config.toml
arch = "convnext_v2"
model = "image embedding model"
dataset = "drawings of small networks of dots and links"
train_examples = 195000
image_size = 64
crop_scale_min = 1
horizontal_flip = true
targets = ["dots"]
num_classes = 5
embedding_dim = 192
isotropic = false
norm = "layernorm"
activation = "relu"
mlp_ratio = 4
inner_norm = false
patch_size = [4, 4]
conv_stem = false
depths = [3, 6, 6]
widths = [48, 96, 192]
kernel_size = 7
am_softmax_margin = 0.3
am_softmax_scale = 16
init = "trunc_normal_002"
residual_init = "none"
optimizer = "adamw"
lr = 0.0013
beta1 = 0.9
beta2 = 0.95
eps = 1e-10
gradient_centralization = true
cautious_weight_decay = true
steps = 20900
batch_size = 256
epochs = 27.4
lr_schedule = "cosine"
final_lr_fraction = 0.05
warmup_steps = 2090
weight_decay = 0.5
Rows from block 4 of a small image embedding model, named by matrix and row number. Rows with one number belong to one neuron. Each number is 200 + 40 x the weight over its row's rms, rounded and kept within 0 to 999. All counts start at 0.
After each neuron's rows are labels from the 100 images, of 14848, where the neuron reaches its highest value: "patch colour" is the nearest of a few named colours to the mean colour under the peak. Only what is clearly more common there than usual is listed. The data: drawings of small networks of dots and links.
# fc1: MLP up (model.blocks.4.mlp.fc1.weight, 384x96), inputs 0-95
# fc2: MLP down (model.blocks.4.mlp.fc2.weight, 96x384, transposed), outputs 0-95

fc1.265,248,257,209,181,239,171,160,243,170,212,249,175,225,269,223,181,180,169,200,158,214,191,185,212,195,132,141,241,248,259,210,264,210,203,240,180,196,109,188,212,240,162,231,168,204,192,217,180,183,180,260,224,215,211,273,202,190,202,285,119,218,159,282,306,180,216,159,216,158,174,241,214,192,178,252,221,95,217,230,193,270,149,140,231,147,218,201,194,160,189,156,178,181,210,231,257
fc2.265,196,201,207,186,166,217,178,116,176,175,201,199,179,191,202,155,146,196,230,252,176,197,234,204,197,202,218,196,224,149,234,201,319,164,193,178,219,240,196,260,186,151,181,215,221,187,193,184,198,203,185,202,248,194,229,199,163,195,234,205,190,152,193,195,212,176,228,165,172,185,238,151,445,223,214,140,246,230,209,168,206,214,214,271,220,184,177,230,225,185,244,180,223,125,185,218
patch colour: brown

fc1.149,208,221,181,167,222,214,164,306,200,224,207,237,199,239,255,211,187,145,162,204,233,205,200,209,254,205,153,207,184,227,173,197,51,304,214,218,208,210,208,153,201,223,186,149,222,213,193,183,250,169,248,196,223,200,252,235,272,199,295,172,199,258,249,207,170,172,173,228,160,168,209,141,149,208,230,180,142,228,291,193,227,166,188,197,208,240,174,230,179,215,204,255,236,298,235,220
fc2.149,202,205,210,231,132,223,241,75,163,188,199,198,178,181,219,148,145,213,261,231,202,197,187,210,178,192,241,232,227,135,236,217,304,152,170,183,205,193,249,261,213,133,174,237,220,219,201,189,182,181,183,215,231,202,223,196,141,204,238,194,204,162,226,186,205,185,204,191,152,172,227,171,411,206,204,145,263,203,167,174,208,201,189,231,229,202,188,233,184,206,228,203,185,137,177,239
patch colour: grey

fc1.60,214,200,259,221,235,234,243,245,237,215,197,161,205,210,212,195,108,122,171,181,274,195,195,177,194,220,177,248,205,203,192,220,112,223,227,189,272,198,142,186,149,180,168,187,207,246,185,138,241,219,231,232,162,194,219,184,234,189,226,220,202,157,297,252,201,250,182,224,155,120,229,129,144,257,317,155,128,203,204,212,173,171,139,207,155,224,208,201,158,201,217,202,265,254,194,238
fc2.60,220,183,210,237,82,185,164,183,167,166,205,202,183,189,247,196,214,192,222,185,226,208,229,245,203,230,216,192,204,141,235,221,245,210,218,159,235,248,236,268,195,204,167,226,278,158,191,238,175,189,176,197,185,214,302,216,166,201,212,219,203,151,227,196,239,217,237,167,183,197,246,181,391,267,221,203,287,229,173,224,218,154,211,257,215,208,176,234,231,184,226,187,248,117,182,184
patch colour: grey

fc1.278,201,187,219,213,177,233,226,188,161,198,218,207,253,197,206,196,263,100,140,223,169,105,210,242,267,190,116,186,160,233,161,215,242,208,145,196,177,190,126,106,164,171,230,137,170,305,226,181,196,233,179,176,176,207,186,248,188,213,180,214,222,146,178,154,83,200,240,184,190,192,221,130,248,209,187,190,209,258,198,127,171,247,195,184,191,207,134,182,188,268,209,188,167,221,199,184
fc2.278,182,228,147,141,250,205,192,199,203,278,208,184,135,236,182,201,229,212,271,247,241,248,196,203,203,175,142,169,203,200,191,167,160,212,145,219,152,281,241,205,175,191,258,204,181,209,168,225,260,254,231,247,212,174,256,166,243,198,167,144,188,323,235,196,228,135,193,225,231,184,91,183,189,250,226,230,197,252,199,211,216,217,201,132,163,156,185,140,224,110,180,191,187,247,252,164
patch colour: white

fc1.317,162,186,144,214,170,165,180,152,187,195,199,176,247,166,153,215,243,247,306,208,157,210,149,184,211,272,254,172,188,151,226,172,231,148,196,204,157,213,202,165,192,229,189,177,203,195,218,174,167,213,167,223,215,221,165,189,188,202,153,255,230,277,150,247,207,192,230,191,230,211,93,262,239,126,178,163,236,69,153,217,159,238,224,213,236,181,185,169,214,218,217,202,200,135,87,167
fc2.317,222,156,225,235,171,175,217,288,192,165,183,185,190,198,205,203,215,199,249,166,202,203,163,291,226,209,235,331,181,199,208,238,190,151,233,164,215,148,184,220,215,273,178,273,218,184,147,179,136,237,223,187,154,188,152,158,178,198,242,232,222,192,182,192,235,168,226,132,235,165,261,239,201,157,245,234,199,159,123,172,181,203,229,186,197,192,168,198,159,46,242,189,204,146,224,173
patch colour: pink

fc1.5,181,212,151,230,225,244,182,267,266,215,164,249,175,254,209,142,169,70,193,207,242,277,193,258,224,175,105,205,232,225,209,224,149,258,250,236,234,208,236,158,212,238,176,130,195,171,196,189,218,166,284,210,192,224,268,222,277,141,208,205,204,160,226,254,174,186,211,193,193,196,208,234,202,219,247,204,135,235,256,226,243,193,165,209,167,187,253,193,176,132,168,241,203,261,222,227
fc2.5,216,203,207,225,135,206,262,88,157,193,205,189,198,198,207,151,136,187,233,249,214,216,251,212,192,210,216,234,234,144,242,226,320,164,184,188,202,211,231,257,210,158,190,203,231,203,184,233,187,216,172,175,251,192,201,201,153,196,264,175,206,164,233,192,222,217,213,169,149,154,236,168,401,224,201,159,256,234,199,162,207,225,215,214,236,178,202,196,195,181,222,194,213,126,172,247
patch colour: brown

fc1.321,160,141,201,187,153,232,200,141,153,185,172,187,226,142,148,185,256,193,191,236,142,165,215,181,201,152,181,145,114,165,167,160,276,157,184,231,147,217,172,152,120,155,177,194,181,221,200,254,194,228,144,166,155,161,145,216,142,185,141,268,171,208,170,165,166,161,229,166,236,210,192,181,294,206,157,161,237,195,159,175,154,231,233,175,232,262,154,126,226,247,224,188,198,136,169,159
fc2.321,198,241,167,241,179,230,206,204,158,234,180,143,171,252,167,210,282,183,225,238,142,269,192,174,189,216,230,209,286,263,203,213,170,186,192,167,177,162,226,199,92,208,289,259,199,142,143,231,200,261,216,214,240,175,163,144,205,212,211,197,151,209,193,187,246,219,226,224,191,205,195,159,63,265,179,188,191,184,217,219,166,218,170,244,184,181,100,180,201,120,242,154,201,216,209,191
patch colour: white; pink

fc1.93,154,146,222,209,157,249,250,148,171,189,180,193,240,143,158,192,260,197,173,237,142,155,216,201,218,146,150,137,114,175,166,167,263,162,189,217,148,211,194,188,106,197,202,210,169,244,201,255,193,215,149,165,142,161,144,186,154,170,138,280,172,188,157,193,164,147,235,175,231,210,189,170,287,224,162,163,230,209,159,210,159,242,221,152,249,251,162,129,212,228,237,190,207,163,167,149
fc2.93,209,247,159,226,180,223,216,194,153,247,194,156,140,259,168,188,249,185,215,233,143,277,178,176,211,226,251,210,287,262,191,186,178,194,187,167,169,161,213,207,88,222,273,277,207,143,137,248,203,247,219,209,237,167,156,142,212,205,222,192,177,199,194,199,256,190,231,221,203,194,179,182,92,274,178,164,181,192,214,212,176,224,177,241,202,170,103,177,185,104,245,150,195,210,202,214
patch colour: white

fc1.9,174,165,164,211,138,198,268,145,198,218,229,156,282,180,157,193,295,195,254,186,148,138,216,223,226,226,223,159,162,198,263,192,249,172,178,254,123,206,169,181,209,180,162,156,221,253,198,184,244,235,149,251,203,195,167,231,195,213,143,252,284,192,186,217,137,203,220,222,247,232,125,222,249,158,149,188,249,167,161,229,239,201,233,216,237,201,130,189,238,213,200,150,189,182,107,144
fc2.9,181,210,155,182,203,161,216,259,238,209,300,177,123,238,202,210,188,163,215,187,208,210,207,249,252,207,189,237,230,203,199,146,147,186,199,208,186,210,172,202,185,229,274,234,200,196,114,135,185,251,245,175,185,194,245,132,222,147,222,223,179,239,198,265,244,183,210,209,237,146,207,200,133,217,233,232,181,177,168,204,189,194,232,159,271,191,157,171,180,11,194,154,221,179,193,234
patch colour: pink

fc1.33,158,152,158,195,156,154,221,166,254,179,202,183,154,171,163,252,209,331,219,176,171,266,206,233,154,200,310,161,210,155,208,177,224,179,187,210,226,237,219,169,160,190,159,307,213,135,160,193,205,230,164,202,227,152,151,169,176,191,161,200,199,250,173,189,212,224,176,184,235,253,149,207,211,277,183,224,220,134,160,176,199,181,259,263,215,185,280,223,243,150,197,234,168,162,158,163
fc2.33,206,202,196,246,220,135,175,236,200,165,235,191,220,179,206,188,216,227,212,202,218,210,192,283,235,212,199,202,198,181,218,220,197,191,210,208,180,145,161,235,230,257,153,254,231,167,185,209,136,218,290,233,135,248,182,185,200,158,168,211,258,126,180,212,192,123,218,213,277,204,365,228,224,146,198,236,168,107,205,178,109,274,217,197,236,162,212,157,208,163,215,218,195,251,220,198
patch colour: brown; black

fc1.179,174,166,179,254,149,234,205,165,238,195,192,227,135,218,184,197,241,184,100,161,161,252,239,224,187,172,158,147,243,248,240,171,248,197,181,225,257,234,223,272,231,206,202,277,207,173,181,217,226,174,155,120,226,207,147,161,157,192,158,138,147,159,179,214,241,255,153,178,252,236,260,193,236,217,143,171,242,247,169,159,157,140,248,227,229,201,260,231,232,164,168,270,164,171,163,157
fc2.179,221,177,224,189,190,215,230,303,243,213,179,240,266,172,168,214,237,208,113,197,228,151,243,148,190,225,216,185,123,202,182,192,177,209,212,235,236,210,197,190,237,216,116,150,192,223,255,230,268,156,171,171,177,262,223,311,214,191,159,231,220,180,232,205,135,191,143,195,176,225,241,224,127,124,174,262,164,232,242,210,192,157,209,162,197,192,249,225,204,329,198,216,202,220,202,235
patch colour: black

fc1.275,235,212,208,196,247,164,288,225,218,193,241,173,199,214,248,165,203,225,177,190,245,239,251,152,208,191,218,258,180,190,200,277,96,241,248,121,227,141,200,170,155,172,208,242,223,197,210,265,193,157,257,248,179,215,239,175,260,199,237,170,176,285,267,224,224,209,214,228,148,159,186,158,150,196,276,179,108,176,221,230,178,222,152,139,150,200,213,240,163,211,269,199,162,184,187,250
fc2.275,194,222,170,213,157,249,206,174,168,163,205,168,136,232,168,157,182,213,186,289,223,202,272,213,213,229,229,158,268,164,218,195,269,157,168,183,210,242,193,274,197,150,169,228,243,185,185,227,185,204,168,181,260,179,272,187,173,238,275,230,164,169,204,196,187,186,220,154,160,203,238,130,340,258,174,204,242,185,260,171,150,214,189,275,199,145,180,191,243,161,220,146,230,145,148,220
patch colour: grey

fc1.82,157,143,188,208,134,207,225,146,162,180,152,180,248,162,143,203,275,178,255,198,138,159,212,173,231,193,178,140,150,196,165,169,265,142,216,231,134,208,168,182,133,215,194,133,160,251,204,209,198,216,128,186,187,165,132,222,162,204,134,283,193,249,168,182,148,198,241,192,249,228,173,191,286,196,161,184,243,188,153,201,171,245,243,164,245,219,159,167,230,211,241,167,190,137,158,137
fc2.82,191,236,192,179,191,172,213,281,185,205,221,162,120,252,166,195,231,200,209,237,174,290,146,182,234,229,234,206,260,258,173,148,117,211,190,176,170,201,200,210,121,228,271,272,221,144,128,245,205,246,210,212,209,164,138,143,248,207,206,198,162,207,203,209,254,189,221,242,220,213,174,188,119,279,188,215,175,200,201,233,176,212,173,243,193,172,110,182,168,78,226,169,189,201,214,224
patch colour: pink; white

fc1.187,188,206,193,263,192,166,212,158,190,260,196,231,156,200,201,232,224,258,160,193,201,212,199,208,131,220,332,184,240,266,229,201,207,187,186,246,180,283,199,299,249,226,208,213,211,206,209,206,202,177,188,211,227,212,192,205,225,267,191,231,175,202,200,208,214,285,75,314,237,237,210,247,172,183,172,188,240,154,191,278,200,149,224,215,230,195,244,278,225,183,173,215,224,249,230,212
fc2.187,220,152,194,181,276,175,184,204,217,192,206,189,217,160,206,221,161,202,168,192,273,124,204,174,196,250,203,177,171,190,171,204,213,191,174,142,178,213,130,180,199,155,163,204,138,265,192,174,304,151,163,167,146,267,186,232,180,213,152,262,253,198,134,192,147,165,138,219,243,156,184,295,278,191,228,191,181,191,181,117,149,277,176,189,194,222,170,216,191,296,166,205,164,225,239,180
patch colour: brown

fc1.211,174,196,141,219,174,119,155,137,213,166,198,173,212,188,150,189,236,271,267,180,163,235,153,181,187,285,234,167,180,128,189,182,237,154,204,184,170,187,192,164,153,187,205,221,190,169,200,176,214,158,166,229,203,212,173,183,216,160,158,231,201,242,156,231,225,222,263,223,227,209,140,250,223,140,199,126,209,70,142,222,143,206,215,184,222,181,196,158,210,195,264,229,182,131,83,178
fc2.211,236,162,217,252,178,175,221,259,202,150,189,196,189,211,216,183,204,198,253,153,227,179,187,293,211,216,200,300,164,164,192,244,184,156,218,162,222,146,166,242,236,244,162,276,240,210,162,177,140,225,257,201,138,217,158,174,153,186,208,228,238,165,155,185,223,151,229,124,246,199,292,235,203,147,252,214,226,160,146,184,180,216,246,160,171,199,197,203,188,64,249,203,203,174,244,158
patch colour: pink

fc1.243,166,182,174,246,157,172,212,161,250,211,219,245,111,230,180,175,257,214,101,151,148,244,224,235,172,153,190,144,233,246,212,164,246,189,189,197,241,232,223,242,234,181,206,257,189,163,186,227,234,154,155,166,203,213,147,195,156,210,144,116,142,188,170,214,252,232,156,186,253,239,225,199,245,207,161,168,247,214,165,156,158,136,240,222,248,208,290,256,229,172,174,262,148,167,175,146
fc2.243,243,175,230,187,206,185,229,278,228,194,192,230,282,134,187,218,252,217,148,181,182,162,212,190,163,211,212,181,136,205,180,233,189,182,212,223,236,185,212,202,243,219,106,182,178,216,242,216,263,149,180,174,167,253,194,287,208,166,153,224,235,158,243,195,139,216,143,203,196,216,270,231,115,124,196,262,131,200,221,183,190,166,175,158,198,203,263,231,193,349,204,236,209,198,213,232
patch colour: black

fc1.197,177,222,184,168,232,137,71,205,258,173,174,193,142,156,191,143,143,209,265,151,166,256,180,162,229,153,245,173,195,125,218,281,143,200,203,113,223,217,229,132,211,183,147,253,221,167,179,189,225,219,181,271,243,179,226,238,179,188,208,215,158,253,256,186,240,78,175,195,199,200,169,157,183,226,214,191,197,188,186,215,188,141,201,210,204,202,241,183,207,181,225,230,135,151,227,206
fc2.197,183,205,214,194,163,203,178,149,147,189,197,183,157,226,213,166,151,218,220,229,226,200,237,228,196,219,207,178,246,135,246,205,306,189,187,222,194,242,232,268,205,161,187,238,235,197,186,216,231,210,149,174,244,193,256,176,170,199,211,168,153,195,224,205,193,211,218,193,152,184,204,164,441,256,156,192,244,207,212,195,191,198,209,262,243,168,189,195,209,173,213,178,244,142,166,238
patch colour: brown

fc1.106,172,167,189,216,156,232,267,178,166,208,243,211,274,124,164,231,266,175,207,213,169,109,238,208,220,177,172,169,121,228,200,202,239,182,203,217,122,211,187,179,163,193,202,167,223,318,250,223,199,244,140,189,154,221,162,195,178,202,145,292,219,208,164,186,133,153,226,182,230,219,157,210,263,183,188,177,233,225,175,227,135,244,226,197,241,222,123,154,219,252,209,139,173,174,163,148
fc2.106,160,203,180,233,169,155,229,218,165,186,250,193,123,255,207,198,252,180,227,217,226,268,184,199,206,237,217,248,282,203,226,143,135,200,172,201,191,188,201,165,159,225,239,263,220,201,130,241,192,231,187,232,212,206,211,164,224,148,234,211,142,246,218,216,259,184,206,237,208,165,166,228,106,247,213,211,205,185,176,201,169,197,172,215,304,205,123,165,122,57,211,137,202,212,202,248
patch colour: white; pink

fc1.112,200,188,197,196,211,211,105,216,172,190,211,180,152,251,200,212,86,189,195,269,257,221,186,184,319,232,180,211,168,278,205,202,186,206,266,188,253,132,203,173,141,173,181,195,148,197,166,267,218,236,225,190,202,197,269,166,252,175,226,202,144,198,215,222,164,201,226,198,138,160,260,145,178,227,229,210,108,245,201,205,239,242,186,153,174,260,242,196,141,181,237,195,235,275,187,217
fc2.112,206,194,204,194,133,201,189,104,169,188,197,195,199,198,206,154,164,189,233,234,175,206,234,223,169,192,220,198,231,132,259,211,320,177,192,214,208,225,235,247,203,141,193,215,243,204,181,210,199,193,156,206,246,199,233,201,158,190,234,200,200,162,210,196,208,197,213,178,157,183,227,154,439,229,188,151,262,215,198,198,206,183,206,264,226,188,193,232,188,178,222,176,215,127,180,217
patch colour: grey

fc1.23,209,183,236,183,245,227,159,245,235,204,185,156,212,240,221,135,92,179,155,154,280,185,202,218,264,239,185,275,194,182,207,243,150,223,223,208,213,171,222,191,207,209,203,159,184,221,174,148,244,197,260,211,209,211,241,242,212,188,265,155,261,201,296,225,217,157,181,239,161,152,228,154,170,178,246,224,143,229,257,279,268,195,149,170,139,184,149,243,163,182,246,146,213,253,146,219
fc2.23,192,193,216,212,145,212,204,108,171,180,194,191,195,188,215,156,144,192,233,229,202,187,235,210,189,192,225,197,211,146,246,227,324,171,180,185,230,212,234,240,202,154,175,226,220,205,189,204,191,191,178,190,250,217,245,200,140,197,248,191,193,156,211,192,199,204,204,172,160,164,237,169,447,223,198,158,262,210,205,187,203,174,216,245,240,190,185,230,193,190,225,189,208,126,172,213
patch colour: grey

fc1.331,198,266,188,189,227,204,236,246,207,165,158,221,223,263,295,180,229,178,203,265,201,230,206,235,269,164,175,218,198,180,153,233,171,164,307,131,240,100,124,209,224,90,187,184,162,175,189,156,186,147,206,265,123,198,259,184,232,134,247,218,201,195,211,244,228,172,220,225,170,179,169,174,171,200,221,239,144,195,214,177,270,216,182,158,171,202,219,198,190,171,214,157,172,144,191,232
fc2.331,187,192,219,197,124,223,191,103,166,176,198,206,183,195,209,168,153,187,236,228,193,201,225,207,186,206,231,198,226,159,247,217,343,157,186,181,219,214,226,264,185,164,180,218,238,178,201,201,186,185,166,189,242,192,228,212,170,195,245,217,199,164,210,200,214,221,207,180,137,187,234,163,426,232,207,142,249,213,178,185,210,175,222,256,222,187,178,230,196,197,239,197,212,131,161,219
patch colour: grey

fc1.310,182,150,180,228,130,220,237,156,184,188,221,242,281,168,153,186,271,186,214,189,168,116,242,206,219,209,209,148,165,222,216,187,260,175,162,220,86,205,176,199,125,194,211,132,181,279,216,210,228,206,137,207,212,141,140,215,186,197,123,240,204,229,176,213,115,198,243,172,240,205,157,185,270,191,166,172,239,218,161,219,195,198,214,194,229,174,145,205,219,248,206,153,205,156,99,143
fc2.310,184,238,184,205,215,168,228,232,195,192,268,177,138,228,195,217,226,184,233,224,225,248,173,231,266,230,184,229,215,209,176,171,106,187,177,185,177,194,173,188,137,206,270,246,227,152,100,204,201,263,215,200,186,161,181,120,259,155,207,194,193,238,198,214,266,175,234,239,221,156,211,211,144,251,222,216,164,171,175,199,171,205,194,170,228,166,140,157,141,16,216,163,208,199,204,206
patch colour: white

fc1.65,176,181,181,162,167,227,163,151,215,213,193,218,141,216,188,216,175,283,281,136,186,211,273,153,206,191,225,157,220,243,241,200,166,147,157,187,237,222,167,233,213,215,231,251,169,142,179,162,128,186,152,208,230,182,180,170,229,232,162,259,144,275,178,188,201,213,221,200,246,241,160,159,83,260,172,198,212,234,184,259,174,297,232,237,231,190,213,274,239,165,171,269,224,213,159,174
fc2.65,191,247,162,241,215,188,180,216,172,207,234,150,123,234,137,236,221,169,134,247,221,242,201,245,222,256,164,169,264,224,244,207,162,200,224,145,157,168,160,241,201,202,231,224,225,173,166,256,161,270,256,230,266,136,229,129,226,220,155,179,185,182,218,231,215,164,252,225,206,215,255,164,128,268,186,232,175,134,238,215,111,248,194,218,208,138,146,126,209,152,216,141,191,218,177,210
patch colour: brown

fc1.305,237,204,185,233,227,238,209,215,181,281,270,215,266,159,209,276,169,171,185,190,227,198,196,218,205,232,207,202,220,209,217,225,150,254,146,201,158,218,244,177,197,176,214,158,256,273,224,220,191,188,235,248,191,229,234,239,244,264,220,183,227,208,216,252,203,209,171,259,212,201,222,228,59,209,264,282,191,212,201,166,207,177,247,189,194,211,124,279,222,235,251,139,323,202,191,200
fc2.305,202,162,247,170,187,191,228,115,181,128,246,213,249,129,261,249,208,184,107,162,218,210,178,201,232,158,211,139,171,188,199,161,200,194,242,225,270,191,134,200,232,224,169,187,237,238,199,229,212,111,219,175,156,205,189,207,261,179,224,263,249,210,193,261,183,199,92,226,127,179,194,219,197,142,213,220,165,236,169,189,228,219,215,198,252,265,231,248,186,253,201,239,173,178,105,249
patch colour: grey

fc1.180,206,204,199,202,199,172,174,189,258,229,217,246,173,214,226,282,173,307,214,202,215,267,214,117,180,122,272,194,199,208,210,190,79,189,228,164,224,218,211,265,222,207,181,233,261,154,199,224,108,137,217,199,182,168,177,148,208,168,187,218,181,268,219,231,252,234,237,198,232,239,131,192,88,210,196,190,225,137,193,226,261,247,215,203,242,196,205,220,234,186,168,242,219,219,229,177
fc2.180,126,255,156,165,192,160,157,198,186,203,239,159,129,271,153,238,199,225,153,246,259,196,165,228,206,219,179,182,258,191,179,181,202,213,227,195,180,244,182,242,197,193,226,274,202,147,160,238,217,280,228,226,229,134,262,142,225,193,158,159,158,209,194,222,155,168,245,205,184,256,253,148,172,275,185,235,197,162,226,179,130,302,187,218,203,142,199,114,238,138,188,156,220,201,154,200
patch colour: brown

fc1.155,156,146,223,212,141,268,243,153,181,191,194,207,255,149,152,224,285,226,181,257,161,155,237,221,191,179,169,159,160,180,174,168,258,169,166,223,150,215,198,203,150,237,212,267,210,280,196,288,203,253,145,162,164,163,139,172,180,164,138,246,208,180,168,183,156,147,188,196,243,228,184,210,259,207,169,139,242,216,166,241,182,227,238,217,245,223,151,152,245,261,192,183,204,147,125,151
fc2.155,190,257,118,246,185,255,234,195,189,244,213,187,110,228,169,180,187,177,224,245,187,285,239,176,212,242,207,217,270,234,173,162,164,190,179,212,200,176,186,163,124,224,260,227,208,185,150,189,171,275,264,221,245,206,169,180,200,170,232,216,150,189,172,197,271,141,230,224,242,159,197,207,96,243,244,145,193,166,236,197,202,202,195,199,213,201,124,141,209,108,243,116,198,242,229,197
patch colour: white

fc1.24,184,180,203,133,197,256,268,192,164,169,192,139,211,255,191,162,289,173,108,163,160,144,234,222,190,119,149,201,172,190,132,200,258,269,171,188,206,169,155,158,167,173,235,164,172,239,158,188,225,248,194,166,213,181,208,219,198,197,214,187,251,188,158,155,169,105,184,143,184,134,217,147,259,209,199,191,188,235,223,134,243,232,166,154,169,208,154,189,167,222,205,176,96,189,156,223
fc2.24,197,265,152,184,234,213,209,163,243,254,219,166,127,252,166,163,217,228,239,311,289,181,242,235,193,176,152,223,236,142,204,187,244,205,179,217,184,303,226,217,218,166,200,249,203,202,202,183,227,246,202,233,247,197,248,179,184,214,229,151,171,288,210,186,185,127,171,166,177,140,188,167,288,265,216,227,211,246,218,186,185,238,222,131,222,154,206,150,203,152,148,148,170,255,218,189
patch colour: grey

fc1.152,204,196,186,223,182,213,159,168,225,250,195,170,225,205,217,213,181,210,173,146,182,209,200,274,161,243,211,190,245,246,268,191,211,228,160,236,201,220,319,246,212,248,198,251,301,184,225,259,195,123,198,182,221,225,191,133,183,227,214,167,212,202,192,268,238,256,97,235,239,283,201,272,183,214,188,238,206,128,180,211,234,151,247,269,256,197,232,258,245,165,185,228,187,239,219,170
fc2.152,242,173,211,228,216,150,167,175,170,136,196,185,225,155,221,202,173,234,198,193,214,202,190,174,271,248,171,159,193,178,193,167,274,210,246,200,191,215,143,208,212,218,172,208,208,225,223,206,226,133,174,235,160,365,189,189,152,256,202,180,245,148,155,215,155,207,128,201,211,229,243,252,253,168,252,173,202,206,185,137,179,309,171,311,204,225,166,185,259,267,204,189,196,192,213,200
patch colour: brown

fc1.286,202,187,199,184,206,226,201,242,117,170,158,229,230,223,253,135,146,144,130,241,267,214,207,182,228,292,211,241,146,210,162,220,96,204,211,226,234,187,182,214,161,188,238,159,189,210,166,220,228,229,229,227,196,178,252,204,289,209,210,251,195,158,186,232,219,166,215,267,181,161,234,128,115,253,256,199,144,248,189,253,204,187,207,128,153,258,160,204,185,223,215,249,260,231,200,238
fc2.286,205,185,222,204,136,189,204,102,137,167,220,227,195,145,235,163,156,200,201,227,185,191,213,238,173,172,229,238,205,122,244,213,304,158,231,182,221,172,252,230,222,178,172,215,200,239,189,163,180,156,202,205,208,201,244,205,142,197,242,220,236,164,205,208,204,175,170,168,162,143,227,187,389,199,236,147,247,221,188,188,265,234,262,259,246,218,196,243,223,205,241,212,185,143,177,187
patch colour: grey

fc1.346,186,180,195,148,191,118,189,179,325,200,175,147,207,169,200,171,195,337,244,182,202,319,200,181,187,198,279,194,172,184,170,189,206,173,176,179,237,190,231,152,137,183,153,257,237,142,171,187,228,167,193,199,218,181,188,175,178,163,182,211,209,265,148,190,228,245,164,193,216,245,159,194,228,271,210,190,210,156,192,232,178,171,223,279,195,193,284,183,199,189,231,208,174,183,108,194
fc2.346,211,201,190,255,220,155,189,250,185,164,245,180,231,193,188,200,192,213,222,209,223,183,192,228,237,212,185,204,200,187,180,150,168,186,236,223,197,156,166,221,220,248,166,288,213,179,202,204,117,227,285,229,155,257,209,184,202,176,177,189,221,110,150,235,199,153,204,253,257,242,366,205,223,151,201,222,173,95,217,175,118,300,236,210,211,162,182,163,225,165,231,171,199,208,200,221
patch colour: brown; black

fc1.118,192,235,202,268,214,216,237,185,212,249,239,195,204,202,220,235,192,218,140,149,249,184,211,280,143,208,259,197,265,292,242,233,166,287,204,238,179,292,267,265,247,243,193,224,189,227,222,212,214,188,212,220,219,214,186,194,229,255,227,219,198,203,214,230,232,218,92,281,213,208,136,243,168,201,208,231,216,189,200,239,206,114,205,232,269,174,234,258,233,207,186,231,248,274,241,218
fc2.118,226,149,195,182,233,180,224,147,236,154,198,223,260,152,265,216,116,251,144,141,204,140,180,145,175,252,182,196,120,167,251,222,253,164,206,197,208,191,155,148,217,186,135,214,161,230,208,174,263,152,174,193,147,271,182,236,181,175,209,276,290,196,180,222,185,191,140,208,232,213,208,228,310,180,196,146,228,178,181,162,210,227,189,217,189,258,223,255,220,265,177,258,164,187,182,180
patch colour: brown

fc1.293,246,190,226,102,261,138,193,256,170,167,181,250,248,171,229,168,132,244,219,216,249,200,192,139,145,211,225,242,172,149,179,237,158,199,252,144,195,128,166,207,242,98,186,236,155,171,233,203,152,203,202,243,129,190,246,227,222,175,247,192,215,203,232,200,208,133,211,173,166,171,191,168,162,168,223,178,116,194,246,227,229,230,166,161,153,252,183,131,168,250,167,170,162,140,223,231
fc2.293,185,219,204,178,150,216,185,124,182,186,198,208,170,196,191,157,132,209,244,259,176,191,230,210,178,208,222,177,224,141,245,201,321,163,182,179,221,222,235,254,193,128,181,209,213,181,193,204,197,212,173,208,248,212,235,214,178,164,228,193,185,175,220,179,202,197,228,179,160,186,245,157,429,233,179,164,234,206,215,173,214,207,203,278,221,175,175,215,216,188,224,185,223,112,164,210
patch colour: grey